Weights of a small self-supervised image encoder.
Model: 4.38M parameters, 32-pixel images, arch convnext, norm layernorm, activation geglu, patch size [2, 2], depths [3, 3, 3], widths [64, 128, 256].
Training: adamw at rate 0.0016, 7900 steps, batches of 512.
Data: trained on rendered scenes of toy objects such as cars, trees, mugs and chairs, 97500 training examples, 41.5 epochs.
Rows from block 4, named by matrix and row number. Rows with one number belong to one neuron. Each number is 200 + 20 x the weight over its row's rms, rounded and kept within 0 to 999. All counts start at 0. After the name is the row's rms in percent of the matrix's.
# gate: MLP gate (model.blocks.4.mlp.gate.weight, 336x128), inputs 104-127
# fc1: MLP up (model.blocks.4.mlp.fc1.weight, 336x128), inputs 104-127
# fc2: MLP down (model.blocks.4.mlp.fc2.weight, 128x336, transposed), outputs 104-127
gate.89,108,163,171,203,200,211,222,261,200,200,200,191,186,222,196,200,243,218,199,202,163,210,200,200,200
fc1.89,104,200,161,200,215,206,241,207,200,187,227,158,200,200,191,165,236,197,175,208,190,223,183,228,201
fc2.89,110,200,200,208,203,232,186,184,200,197,144,200,252,216,179,200,163,198,221,225,147,214,200,200,165
gate.90,114,202,200,182,198,200,192,191,166,263,202,214,191,209,181,200,221,200,225,200,203,210,200,185,228
fc1.90,107,239,209,200,190,200,123,239,175,200,242,190,200,200,229,200,182,200,200,194,200,159,205,195,200
fc2.90,122,238,180,200,200,200,200,227,200,243,200,206,213,200,206,145,243,200,185,210,190,192,214,219,200
gate.91,112,237,200,201,200,210,213,179,157,200,148,219,181,191,200,204,200,218,250,201,211,200,213,219,179
fc1.91,118,220,200,173,213,218,197,198,177,234,200,200,200,179,200,132,226,226,281,227,200,174,233,200,175
fc2.91,106,159,200,223,207,200,202,200,206,194,258,195,200,234,195,197,199,184,200,200,217,203,186,205,196
gate.92,100,200,174,207,211,213,200,207,198,200,200,200,220,222,156,209,200,200,203,202,200,154,200,184,169
fc1.92,098,162,252,241,188,207,200,181,181,235,214,222,180,191,200,200,180,161,183,186,200,200,200,202,200
fc2.92,090,186,201,162,243,202,161,208,200,212,200,200,193,187,188,200,196,182,168,202,210,200,211,200,208
gate.94,116,184,244,184,231,200,203,144,211,234,217,179,197,200,200,200,206,214,196,200,211,198,207,218,200
fc1.94,122,188,213,200,201,199,157,169,187,242,218,169,206,221,178,172,229,200,200,186,152,200,236,220,212
fc2.94,087,200,232,180,220,212,161,200,201,225,222,192,218,244,177,214,194,200,219,209,150,170,185,175,187
gate.95,119,186,193,192,207,215,200,246,214,200,186,229,220,200,200,214,227,174,200,188,189,200,215,212,182
fc1.95,120,227,175,209,223,186,227,200,200,200,166,247,200,187,184,237,188,188,199,200,178,200,154,196,183
fc2.95,103,204,202,165,200,200,196,193,173,198,179,222,200,234,200,210,227,200,200,207,184,209,200,242,192
gate.96,120,196,194,200,169,224,200,200,166,240,183,200,173,219,202,227,212,200,208,187,214,221,200,200,194
fc1.96,111,200,179,205,237,155,168,200,165,242,221,213,199,221,200,176,212,200,200,203,150,156,200,187,237
fc2.96,127,205,166,233,190,233,239,192,222,200,200,210,200,169,200,200,230,200,200,200,201,167,200,194,204
gate.98,098,198,200,234,200,200,200,207,162,200,213,200,186,192,206,205,200,138,200,204,181,225,173,214,187
fc1.98,095,200,184,187,200,208,170,157,201,215,200,223,200,200,209,200,188,224,232,185,200,204,191,199,189
fc2.98,095,146,200,241,201,235,200,200,200,200,194,200,200,192,234,224,167,224,183,165,217,153,200,200,162
gate.100,105,219,202,200,228,200,200,238,197,182,187,226,184,200,200,192,200,173,216,200,134,217,200,157,176
fc1.100,103,178,182,200,200,200,200,177,225,204,232,200,194,191,206,176,233,200,193,200,270,216,170,200,216
fc2.100,105,228,143,200,191,226,174,231,200,200,202,214,200,180,196,200,200,229,200,226,177,197,198,212,154
gate.101,086,200,230,170,185,200,180,191,191,200,200,250,200,192,207,233,192,193,223,200,210,198,200,200,167
fc1.101,085,179,235,200,200,208,173,201,217,200,229,197,200,200,205,200,169,210,200,192,182,162,197,231,162
fc2.101,087,227,205,185,200,236,184,200,200,238,169,200,201,193,200,200,178,209,164,183,160,205,233,230,178
gate.102,080,206,192,217,178,200,200,200,222,174,175,243,194,200,233,212,234,200,165,200,187,200,191,200,186
fc1.102,086,200,178,235,204,213,232,171,223,192,200,200,200,179,217,222,214,228,208,200,221,227,200,197,200
fc2.102,083,197,142,200,176,200,216,192,200,201,147,200,225,200,224,200,186,232,225,200,180,200,222,200,191
gate.103,101,231,208,200,197,213,199,171,204,197,156,220,200,188,200,179,218,179,181,209,221,224,200,165,187
fc1.103,109,178,197,238,221,196,188,191,207,216,221,214,201,200,150,214,212,180,212,189,180,197,194,177,200
fc2.103,114,200,192,203,194,202,200,207,200,184,204,206,206,232,200,174,233,205,197,176,191,236,154,200,200
gate.104,093,165,193,191,200,200,218,188,187,190,209,200,167,214,210,214,202,266,205,227,200,241,171,200,184
fc1.104,089,210,177,179,183,216,244,187,180,200,190,199,176,202,216,238,205,243,200,225,200,230,155,191,200
fc2.104,088,200,200,200,154,200,200,209,190,184,200,227,200,218,170,200,191,195,200,200,200,205,189,227,216
gate.105,129,147,172,187,200,223,225,193,220,208,197,227,198,235,234,208,195,198,228,181,200,200,204,200,171
fc1.105,126,238,200,150,200,204,226,206,183,194,203,214,197,168,185,202,190,216,200,249,211,231,213,204,185
fc2.105,151,200,218,200,185,256,220,212,200,191,207,185,191,200,191,187,229,194,203,245,226,228,185,200,185
gate.106,109,205,192,215,223,211,154,200,200,156,222,198,196,227,200,200,222,199,222,185,176,136,200,187,222
fc1.106,115,190,235,187,200,217,246,191,198,200,167,202,191,181,200,207,181,214,198,176,200,255,193,213,163
fc2.106,064,200,185,200,189,205,200,235,200,144,233,200,206,180,200,200,200,200,181,217,200,200,193,201,178
gate.107,108,185,202,218,169,203,200,242,200,227,222,200,168,216,211,200,245,200,200,188,200,200,217,200,200
fc1.107,105,210,177,202,190,198,200,200,227,202,213,199,196,206,183,208,227,200,200,223,229,207,188,196,220
fc2.107,093,200,232,164,213,200,231,146,241,231,200,175,213,216,163,172,191,195,187,207,200,200,231,209,204
gate.108,095,200,200,200,200,207,200,191,215,217,200,182,171,218,186,159,217,178,200,175,185,200,202,220,169
fc1.108,093,187,200,184,160,171,169,200,200,200,200,198,193,199,234,212,182,192,177,233,200,180,193,200,242
fc2.108,088,200,197,200,200,200,187,190,200,183,227,206,158,159,200,200,203,200,198,209,218,210,200,200,194
gate.109,117,217,226,201,157,200,235,197,241,200,220,194,197,200,215,200,226,200,200,207,218,190,162,200,200
fc1.109,109,200,200,207,161,171,164,237,182,200,225,200,211,200,169,206,208,227,200,180,200,200,235,197,234
fc2.109,114,184,181,200,200,204,183,211,200,200,176,164,223,185,184,200,226,218,200,221,172,215,162,182,177
gate.110,089,200,232,217,214,184,200,235,200,193,198,200,200,200,200,192,200,209,216,184,189,222,201,219,200
fc1.110,083,243,197,200,202,178,181,217,200,201,175,200,200,170,195,200,162,208,219,202,246,179,200,196,251
fc2.110,081,200,176,200,226,202,216,200,237,225,200,180,200,200,182,200,179,208,200,162,200,200,191,200,217
gate.111,092,200,209,200,186,217,218,200,200,226,195,197,189,223,200,200,180,226,200,213,189,233,218,198,138
fc1.111,092,200,200,217,179,197,265,197,218,149,217,211,200,190,214,211,200,206,209,225,186,200,200,200,173
fc2.111,093,200,231,200,200,196,202,192,197,232,175,200,200,231,184,170,170,198,183,200,208,269,228,231,212
gate.112,083,144,200,200,205,203,254,200,200,164,200,243,200,210,259,224,236,224,198,200,223,200,200,209,200
fc1.112,082,195,200,224,200,200,164,182,238,251,210,164,159,187,205,187,200,203,210,219,214,213,200,209,180
fc2.112,094,200,221,200,238,200,200,190,200,206,174,168,200,200,240,186,214,168,177,200,190,260,193,200,228
gate.114,080,230,193,200,207,200,200,200,182,174,158,189,185,202,210,200,189,206,183,200,161,200,210,200,211
fc1.114,077,200,200,199,204,200,201,165,200,192,236,200,203,200,200,221,200,202,202,200,252,202,191,200,200
fc2.114,075,190,150,197,192,210,164,225,199,200,216,200,183,184,217,148,200,224,200,255,233,214,172,174,180
gate.115,071,193,200,218,231,243,251,189,200,216,193,200,200,223,200,184,200,211,208,200,183,208,200,210,132
fc1.115,072,190,174,213,216,222,222,221,212,197,209,186,200,183,208,200,286,211,197,200,190,203,220,182,177
fc2.115,063,184,179,183,187,200,200,186,188,165,206,220,212,222,193,200,215,215,200,200,200,200,200,200,194
gate.116,112,195,200,209,200,181,194,214,184,200,223,193,174,200,223,223,213,163,184,181,221,204,196,150,186
fc1.116,104,201,200,200,200,194,200,200,200,185,130,200,225,200,200,150,236,173,170,193,169,183,200,229,200
fc2.116,115,220,200,207,223,200,190,202,200,200,156,196,169,200,197,261,200,161,200,232,176,231,158,209,200
gate.117,124,215,204,181,203,209,200,200,240,186,166,200,251,210,200,210,202,230,200,200,221,215,194,194,200
fc1.117,110,200,185,191,203,200,164,217,192,177,224,200,183,183,232,187,200,157,171,193,200,166,200,182,199
fc2.117,127,200,212,224,216,202,167,188,242,186,164,173,243,188,227,229,200,207,200,176,200,241,169,172,209
gate.118,104,167,211,216,195,186,200,142,200,200,170,194,237,228,200,226,207,200,236,200,186,200,180,181,215
fc1.118,109,200,213,208,183,228,221,200,220,200,180,167,236,232,156,237,208,226,200,232,239,200,204,215,200
fc2.118,120,208,200,165,200,174,205,179,195,210,222,213,218,218,200,175,163,252,235,176,200,200,227,200,226
gate.119,131,163,200,220,200,245,183,200,203,231,200,222,200,211,223,200,221,177,200,164,210,209,200,200,167
fc1.119,118,185,186,210,200,208,200,155,213,200,187,227,192,200,235,190,197,208,200,200,216,200,172,184,186
fc2.119,112,200,262,184,228,196,219,182,193,201,177,200,200,216,195,191,200,191,173,200,192,244,200,200,187
gate.120,110,181,200,193,169,200,189,207,200,186,218,237,200,200,171,209,170,195,200,207,192,204,200,200,230
fc1.120,112,222,233,192,243,214,200,175,200,226,201,187,200,200,200,195,191,227,252,200,180,201,190,234,188
fc2.120,116,168,200,214,210,184,198,202,200,218,200,200,186,143,194,243,200,188,229,230,190,198,181,191,200
gate.121,096,260,182,200,230,227,227,169,164,221,192,200,166,185,200,200,200,219,176,227,237,200,200,214,160
fc1.121,096,242,200,192,195,219,200,225,195,200,228,219,235,187,210,200,139,200,229,172,200,200,200,179,200
fc2.121,095,200,167,184,157,177,168,200,225,213,207,212,190,192,211,200,187,203,224,200,212,200,211,196,200
gate.122,102,182,200,200,179,217,265,200,200,179,209,205,200,241,172,208,186,206,200,202,192,200,209,215,209
fc1.122,097,200,205,198,200,200,200,183,184,196,198,158,234,200,200,200,203,214,224,204,204,222,200,192,173
fc2.122,091,199,200,227,170,197,200,216,192,181,214,200,200,200,218,218,200,222,216,242,200,212,180,200,199
gate.123,117,200,199,196,216,207,185,200,219,222,200,161,200,200,250,165,176,222,167,200,231,200,234,200,172
fc1.123,117,240,152,185,204,198,226,183,193,200,188,213,200,169,154,195,187,199,260,213,194,193,206,196,185
fc2.123,118,188,200,173,170,160,200,201,200,200,166,201,230,200,210,148,166,200,207,186,200,216,200,195,208
gate.124,124,237,190,200,200,160,193,198,194,191,213,168,225,194,255,173,245,200,190,214,197,189,169,173,221
fc1.124,114,204,200,167,200,211,238,185,208,182,200,190,199,188,165,242,150,176,200,202,200,215,200,231,206
fc2.124,098,211,200,200,200,200,193,200,200,163,252,200,182,159,218,188,181,200,213,200,200,200,200,172,239
gate.125,110,200,200,194,232,217,213,195,200,178,200,180,222,218,200,191,249,235,225,184,200,177,223,200,170
fc1.125,104,190,200,215,251,200,200,170,201,220,190,200,219,233,200,200,244,232,198,200,178,192,195,200,218
fc2.125,104,200,211,187,200,194,216,211,200,200,175,218,212,220,196,190,215,220,200,200,183,200,202,179,200
gate.126,108,212,200,187,155,213,189,213,175,184,209,261,200,149,214,262,146,166,197,190,200,200,181,200,189
fc1.126,099,231,203,173,200,200,232,201,200,200,151,200,200,200,197,190,225,200,231,200,200,246,213,183,156
fc2.126,110,200,195,200,200,194,177,199,193,202,142,211,200,194,200,182,231,198,184,200,154,220,204,199,217
gate.127,110,200,200,200,253,214,200,188,197,180,116,165,213,200,194,200,189,200,227,206,142,195,192,181,190
fc1.127,119,189,200,200,200,171,200,209,156,244,200,200,219,212,191,192,193,212,200,200,215,199,221,202,200
fc2.127,116,203,223,198,200,200,200,198,200,246,211,185,193,218,222,200,200,169,238,219,195,200,217,213,194
gate.128,072,221,200,200,232,238,163,206,200,177,188,218,200,180,240,198,198,209,213,141,200,209,189,214,156
fc1.128,072,200,220,200,200,174,206,215,163,200,228,232,200,248,236,223,226,202,171,200,184,200,171,196,211
fc2.128,071,215,200,200,186,225,204,165,200,178,177,161,197,225,211,231,201,192,202,195,194,154,184,191,200
gate.131,127,182,164,200,247,235,163,205,200,238,250,200,200,200,262,160,203,200,196,185,198,196,218,200,170
fc1.131,131,175,146,196,209,220,244,181,197,187,200,223,200,191,200,175,200,216,200,211,221,200,200,200,189
fc2.131,099,163,200,200,226,164,191,200,182,211,166,200,219,218,200,239,192,200,200,200,184,200,198,206,209
gate.133,087,211,208,200,200,200,257,218,200,223,200,160,182,171,239,200,137,200,174,201,200,211,200,210,183
fc1.133,090,174,170,222,157,158,195,187,200,212,200,221,225,200,194,198,191,233,152,209,223,230,217,195,193
fc2.133,088,200,234,217,199,220,177,218,200,198,181,164,219,160,166,227,197,235,173,194,200,219,200,200,185
gate.134,102,186,200,230,214,201,200,210,216,224,216,141,217,210,150,168,211,200,200,200,187,200,200,198,212
fc1.134,099,195,186,200,222,200,163,200,224,200,203,214,216,215,166,197,200,188,160,194,175,138,200,199,215
fc2.134,109,191,236,200,208,219,200,136,193,200,231,171,213,200,190,200,186,190,190,187,190,200,200,190,200
gate.136,107,220,200,190,200,199,200,194,187,178,165,185,166,200,214,228,230,174,229,200,197,228,200,208,210
fc1.136,104,179,200,213,200,208,172,203,175,230,200,200,202,179,200,152,145,200,200,203,195,186,181,200,199
fc2.136,119,200,175,221,192,200,220,201,239,211,192,224,200,184,200,224,256,200,214,195,230,200,175,200,168
gate.137,130,209,244,198,195,199,199,221,205,157,135,208,206,172,200,248,202,177,219,184,200,222,192,200,200
fc1.137,143,200,200,200,232,185,163,200,210,219,195,201,215,200,200,164,182,226,200,221,188,200,234,202,200
fc2.137,149,208,202,200,159,200,237,200,200,205,232,237,201,228,199,196,204,209,192,171,225,248,200,214,184
gate.138,097,220,157,210,214,212,178,243,179,200,200,171,236,207,200,200,238,200,227,200,200,183,199,200,167
fc1.138,100,156,202,200,232,222,209,215,142,219,200,200,193,200,200,174,225,207,224,173,175,221,203,212,140
fc2.138,091,204,250,171,239,220,200,200,200,214,179,163,239,200,144,171,203,200,207,203,182,205,207,200,185
gate.139,103,179,158,204,172,212,197,169,221,178,187,206,200,195,178,182,241,214,191,224,200,200,218,189,216
fc1.139,107,214,200,189,214,190,189,200,200,175,200,194,200,201,177,202,228,200,144,200,179,214,200,247,200
fc2.139,098,171,176,200,200,198,223,206,200,212,200,200,197,200,238,183,215,212,155,201,200,224,195,180,177
gate.140,119,143,200,214,225,219,195,197,228,187,205,199,198,192,192,219,200,191,174,167,200,200,200,190,152
fc1.140,118,251,236,203,191,176,200,200,177,151,200,204,215,205,215,200,188,197,200,229,208,240,217,200,246
fc2.140,073,235,153,200,221,217,179,197,206,179,184,206,222,179,200,200,198,200,154,200,200,200,200,200,200
gate.141,117,224,222,200,200,227,223,156,200,200,200,225,256,200,168,186,175,200,187,218,201,200,200,226,171
fc1.141,115,170,217,194,202,200,186,200,169,200,213,239,200,200,200,188,184,200,242,200,200,192,213,200,204
fc2.141,115,200,200,200,200,200,200,200,200,204,129,179,218,206,200,210,235,229,184,200,175,200,186,191,203
gate.142,109,151,222,183,212,180,200,220,192,190,166,224,200,217,201,200,238,208,200,200,200,234,218,220,200
fc1.142,111,149,200,251,196,173,199,195,200,188,200,199,208,221,223,202,223,173,169,159,216,178,200,214,200
fc2.142,120,229,218,215,220,135,200,203,182,197,200,207,199,164,254,204,196,183,202,183,157,206,175,228,192
gate.143,102,194,200,198,200,206,198,212,203,180,210,192,200,200,159,205,200,214,190,200,155,152,248,200,237
fc1.143,097,169,212,200,200,241,220,200,196,178,146,221,200,200,225,186,234,200,239,200,183,200,200,230,144
fc2.143,072,200,202,200,200,186,162,201,200,200,193,200,191,200,184,236,217,216,200,196,200,200,172,180,174
gate.144,101,170,189,252,160,171,183,146,200,200,200,206,200,212,192,201,200,248,177,200,200,216,230,174,200
fc1.144,093,222,182,225,213,193,200,157,206,200,231,176,204,200,209,166,216,203,176,200,200,200,183,190,200
fc2.144,085,194,200,180,233,181,200,187,219,200,191,186,200,200,183,199,163,222,193,213,196,202,200,200,200
gate.145,092,238,200,213,172,200,225,204,200,222,203,188,199,183,186,237,225,200,182,215,259,233,194,185,200
fc1.145,093,197,206,207,200,201,194,224,200,207,228,200,200,200,203,200,200,230,219,200,223,204,194,223,235
fc2.145,114,200,208,200,200,199,215,200,202,221,200,186,205,184,155,248,184,158,187,200,214,181,214,221,200
gate.146,108,200,177,177,237,217,206,194,198,200,202,201,198,241,198,220,218,167,200,191,216,200,184,188,213
fc1.146,105,200,199,200,200,197,219,192,200,232,200,205,211,200,200,169,200,200,208,200,200,154,218,226,170
fc2.146,088,168,200,169,187,200,238,153,208,209,233,198,201,200,214,123,210,212,221,200,200,205,200,201,238
gate.147,102,184,200,225,205,232,206,175,222,258,199,200,200,200,173,200,210,222,257,191,168,169,231,213,168
fc1.147,099,223,200,211,203,226,200,200,187,194,190,200,195,200,200,164,200,213,200,199,195,200,244,220,186
fc2.147,100,188,173,199,221,200,200,200,205,200,177,217,233,213,200,200,200,201,183,178,200,200,200,188,154
gate.148,096,207,187,200,164,210,185,268,200,200,167,171,192,200,187,204,226,175,240,171,200,200,213,241,226
fc1.148,098,199,200,173,234,176,237,200,198,200,165,173,227,198,207,173,166,184,188,206,220,200,201,191,200
fc2.148,086,199,102,226,142,200,200,200,187,202,204,210,202,175,210,200,193,200,192,200,213,200,200,224,200
gate.149,110,220,197,194,175,186,178,253,167,200,181,246,133,227,207,204,227,200,222,186,232,204,200,177,200
fc1.149,103,182,180,161,203,200,250,200,222,217,211,219,176,230,200,174,200,231,200,202,200,190,200,213,200
fc2.149,100,200,173,209,200,180,200,163,204,148,200,166,233,200,222,200,151,208,200,200,212,200,200,176,200
gate.150,106,206,211,184,188,230,204,222,211,206,155,229,200,199,241,200,223,215,200,205,200,229,200,200,165
fc1.150,094,200,212,200,207,221,200,220,224,192,196,200,200,200,200,195,188,200,200,200,231,200,192,175,169
fc2.150,115,182,195,198,200,191,200,200,200,213,192,208,202,191,200,201,200,200,199,200,200,167,215,200,200
gate.151,062,202,202,223,200,162,161,205,200,186,216,169,236,200,200,138,182,143,184,255,210,200,200,185,199
fc1.151,059,200,240,220,172,216,262,200,195,200,200,200,164,230,183,219,200,200,184,253,199,209,185,200,216
fc2.151,068,225,200,242,232,211,179,200,200,194,168,164,183,175,180,230,190,200,192,200,199,200,200,156,232
gate.152,077,219,200,200,163,200,241,182,219,213,200,200,200,200,184,173,200,223,209,194,200,232,173,200,223
fc1.152,073,200,222,200,200,234,242,195,200,201,200,191,202,212,158,213,157,198,230,207,238,236,174,229,200
fc2.152,073,200,235,183,239,200,200,200,182,200,244,200,211,200,213,256,200,187,200,172,192,200,201,217,200
gate.153,114,177,199,200,200,208,156,200,170,200,227,210,200,200,200,205,223,197,200,200,190,200,207,201,232
fc1.153,123,200,188,155,194,200,209,219,168,227,195,201,216,200,158,252,211,200,205,214,200,216,200,200,215
fc2.153,148,200,174,232,181,200,254,188,219,170,192,219,212,194,213,209,168,200,213,200,190,200,200,192,200
gate.154,119,150,200,212,192,219,163,165,209,217,208,190,227,209,237,214,210,208,191,200,221,162,195,211,176
fc1.154,118,203,221,214,220,164,186,188,223,223,194,173,190,200,181,198,200,200,180,216,185,216,209,200,189
fc2.154,119,208,250,200,226,214,200,210,219,198,182,194,192,200,193,205,212,200,150,222,196,256,200,200,206
gate.155,073,200,200,200,200,174,200,200,175,263,200,200,204,200,211,200,228,221,200,200,171,225,192,210,174
fc1.155,081,200,231,200,178,169,196,200,213,200,202,211,182,219,222,234,179,202,177,200,204,169,187,217,224
fc2.155,075,214,175,200,217,206,161,198,179,218,200,220,188,208,204,168,187,229,167,226,215,230,200,213,171
gate.157,088,210,183,229,202,180,203,200,186,200,200,200,198,193,237,195,200,280,242,213,200,200,203,193,214
fc1.157,086,199,165,228,235,200,222,200,189,200,200,198,200,200,200,205,217,146,200,192,223,176,200,216,224
fc2.157,082,189,182,200,200,186,206,183,205,200,200,167,200,144,221,218,204,214,199,227,217,209,200,157,181
gate.158,122,216,191,200,200,200,191,200,192,188,189,200,227,228,186,161,197,200,210,182,198,200,198,191,200
fc1.158,107,174,229,200,195,223,167,173,196,219,211,232,182,157,200,200,196,211,235,203,187,181,200,200,227
fc2.158,118,216,188,187,230,200,200,164,172,235,200,162,200,200,158,200,171,215,202,160,200,195,200,205,198
gate.160,110,200,175,196,186,212,199,216,200,174,175,212,199,193,200,200,180,187,200,199,229,250,197,187,200
fc1.160,109,200,166,233,228,186,194,200,232,205,156,200,200,200,210,226,215,200,168,210,200,223,200,209,188
fc2.160,103,176,216,141,152,196,200,193,155,200,242,210,230,242,200,148,177,200,186,169,196,187,224,220,197
gate.161,102,200,200,205,195,194,200,171,172,208,167,200,203,200,258,233,201,196,164,241,185,255,174,176,219
fc1.161,112,226,188,167,176,189,193,223,185,244,200,187,192,239,165,206,227,227,212,249,197,213,200,238,209
fc2.161,124,200,188,180,205,193,249,209,178,205,220,208,207,200,152,125,200,200,223,200,195,180,211,185,200
gate.162,075,193,172,180,200,234,197,160,232,199,200,214,200,207,232,200,200,176,200,200,232,205,186,177,165
fc1.162,072,185,196,167,202,223,162,189,200,200,202,228,203,200,236,200,213,216,158,227,200,205,182,234,173
fc2.162,071,170,220,200,198,187,207,200,168,223,200,223,199,202,228,217,223,173,200,182,183,177,200,215,200
gate.163,111,200,210,180,191,200,181,217,264,198,180,206,261,211,202,200,200,186,200,212,237,200,208,157,180
fc1.163,112,205,183,200,200,225,222,200,210,200,206,220,236,203,200,217,200,227,249,200,196,216,200,200,171
fc2.163,120,200,169,159,195,202,248,200,164,200,231,191,181,208,191,184,205,249,193,200,200,200,218,186,210
gate.164,099,216,200,200,200,190,186,217,200,200,200,255,200,198,200,254,214,226,208,200,217,200,200,206,170
fc1.164,107,151,242,200,200,237,200,200,200,200,167,200,194,200,181,161,237,200,157,154,146,236,200,209,200
fc2.164,100,200,231,200,223,225,200,200,190,192,171,200,200,179,212,200,227,175,179,216,209,219,147,191,172
gate.165,095,193,147,200,210,200,200,185,200,241,244,176,200,204,177,200,192,213,200,205,182,178,200,188,200
fc1.165,104,200,251,171,187,133,200,200,229,196,192,208,163,190,231,213,211,201,200,200,177,246,213,200,200
fc2.165,095,183,245,200,200,200,200,200,235,214,244,200,168,200,198,200,228,200,213,200,200,187,211,200,223
gate.166,090,243,205,188,200,200,155,219,196,164,205,179,216,179,196,200,189,194,208,181,172,159,185,200,200
fc1.166,097,200,200,212,185,200,207,173,222,190,200,226,200,211,228,218,200,198,184,200,200,200,200,206,200
fc2.166,101,172,200,218,202,200,191,200,200,181,174,174,200,200,198,223,200,182,191,217,200,263,163,181,200
gate.168,092,180,200,242,200,202,175,204,178,202,170,200,249,221,182,200,223,180,200,243,200,242,208,200,228
fc1.168,087,200,200,200,186,220,200,172,200,200,200,170,177,196,198,173,224,213,200,200,209,204,175,211,177
fc2.168,083,204,215,205,232,249,144,200,200,200,162,167,231,200,191,250,183,203,200,200,200,200,200,200,178
gate.169,111,242,195,200,200,200,219,229,169,173,162,200,226,200,168,208,213,187,200,174,200,182,191,225,200
fc1.169,132,225,180,173,249,166,200,221,200,193,248,162,205,158,186,167,187,208,200,178,200,221,200,194,204
fc2.169,133,205,186,218,155,184,200,191,200,179,236,200,168,184,200,178,177,190,182,265,189,223,223,196,212
gate.171,094,216,224,199,200,200,206,188,220,231,200,200,202,219,200,200,200,201,207,189,207,200,211,166,200
fc1.171,085,200,168,186,200,200,200,200,222,268,228,200,221,188,189,200,162,200,200,200,170,200,200,198,174
fc2.171,091,191,217,220,216,200,200,200,223,162,232,200,164,175,181,208,177,200,195,200,232,196,181,200,169
gate.172,094,200,200,148,200,189,211,209,198,185,213,200,200,200,176,227,200,192,200,219,202,155,200,200,200
fc1.172,083,200,218,200,200,172,193,148,200,224,190,168,200,200,211,193,258,200,200,200,219,200,232,200,246
fc2.172,095,200,200,212,210,200,157,179,188,200,196,200,221,219,199,253,200,200,200,165,200,160,165,210,190
gate.173,067,209,209,239,179,228,240,196,189,227,191,229,200,223,239,156,200,276,206,200,189,166,220,209,206
fc1.173,062,210,200,200,200,200,200,200,162,200,200,196,208,200,269,150,228,265,223,208,180,200,218,200,156
fc2.173,055,200,202,200,199,200,200,176,200,200,184,226,214,210,227,242,200,210,234,165,225,200,213,210,200
gate.174,102,178,200,207,210,200,200,243,203,200,199,188,211,193,200,209,200,238,209,189,201,178,219,214,200
fc1.174,098,180,174,196,197,190,175,200,220,200,220,150,200,205,217,200,200,200,200,200,200,220,228,200,200
fc2.174,108,198,209,242,237,200,200,200,204,200,191,174,224,200,240,195,187,157,227,232,200,152,200,188,207
gate.175,090,197,203,200,217,206,205,224,182,188,219,173,234,200,200,200,227,200,200,200,201,264,218,189,211
fc1.175,084,188,181,178,200,242,211,200,200,199,178,222,189,200,200,189,217,200,205,200,193,231,221,219,132
fc2.175,085,209,200,152,200,206,184,236,187,209,215,222,212,212,224,200,173,200,200,200,163,200,183,223,163
gate.176,090,219,190,200,193,178,178,222,168,194,158,186,158,217,217,234,206,224,200,200,200,197,200,175,200
fc1.176,093,198,200,213,210,171,180,162,207,200,200,177,178,200,192,236,200,200,200,217,238,251,206,190,236
fc2.176,093,218,156,249,187,251,220,200,200,163,200,199,200,200,200,208,177,190,189,221,200,175,199,214,180
gate.177,113,197,221,202,218,234,173,217,213,225,210,200,236,212,202,183,200,200,203,185,181,177,234,215,200
fc1.177,100,197,200,203,207,166,226,200,212,158,175,200,217,198,176,200,200,212,200,200,228,170,200,198,200
fc2.177,110,185,195,210,233,205,197,200,227,193,200,171,177,200,162,200,176,200,218,236,224,237,203,200,191
gate.178,098,200,208,198,232,200,189,225,215,238,221,200,200,190,152,166,200,218,189,200,205,200,161,203,167
fc1.178,099,180,200,194,233,206,145,215,198,263,222,200,188,209,217,182,202,167,200,200,143,187,200,200,206
fc2.178,083,217,231,184,209,203,148,200,200,211,200,163,189,200,200,187,209,195,228,223,158,229,204,205,215
gate.179,098,216,189,200,200,200,231,168,211,246,169,200,163,200,186,206,200,188,200,200,228,181,171,174,161
fc1.179,102,152,164,200,216,190,200,231,185,177,185,218,200,200,169,214,215,190,197,185,191,200,216,231,143
fc2.179,098,183,209,200,191,165,193,200,199,225,160,212,194,200,193,147,222,205,222,200,163,231,211,200,231
gate.180,094,188,178,200,195,165,162,205,194,166,190,200,199,200,214,200,188,200,176,199,200,175,200,175,195
fc1.180,120,200,199,191,200,208,218,178,136,208,196,200,143,194,192,200,198,250,197,178,197,195,174,226,205
fc2.180,094,222,200,159,200,200,200,231,197,200,200,215,167,207,200,185,194,236,169,200,200,184,200,186,211
gate.181,095,184,200,206,186,200,187,189,192,200,194,179,200,200,200,172,200,200,229,195,217,206,200,191,200
fc1.181,106,171,200,221,214,217,200,167,188,233,200,205,172,214,169,179,189,216,188,200,179,199,163,201,193
fc2.181,103,209,197,236,213,228,200,215,183,175,156,164,184,161,176,231,240,194,209,184,197,184,173,222,205
gate.182,094,200,193,223,200,200,182,135,222,172,182,200,230,193,240,200,200,226,196,200,200,204,200,172,192
fc1.182,092,219,183,173,208,200,240,200,210,226,177,200,182,226,168,200,215,229,200,210,175,213,200,216,182
fc2.182,093,201,200,200,161,209,200,250,200,175,219,214,175,200,200,227,212,200,223,200,212,170,145,175,189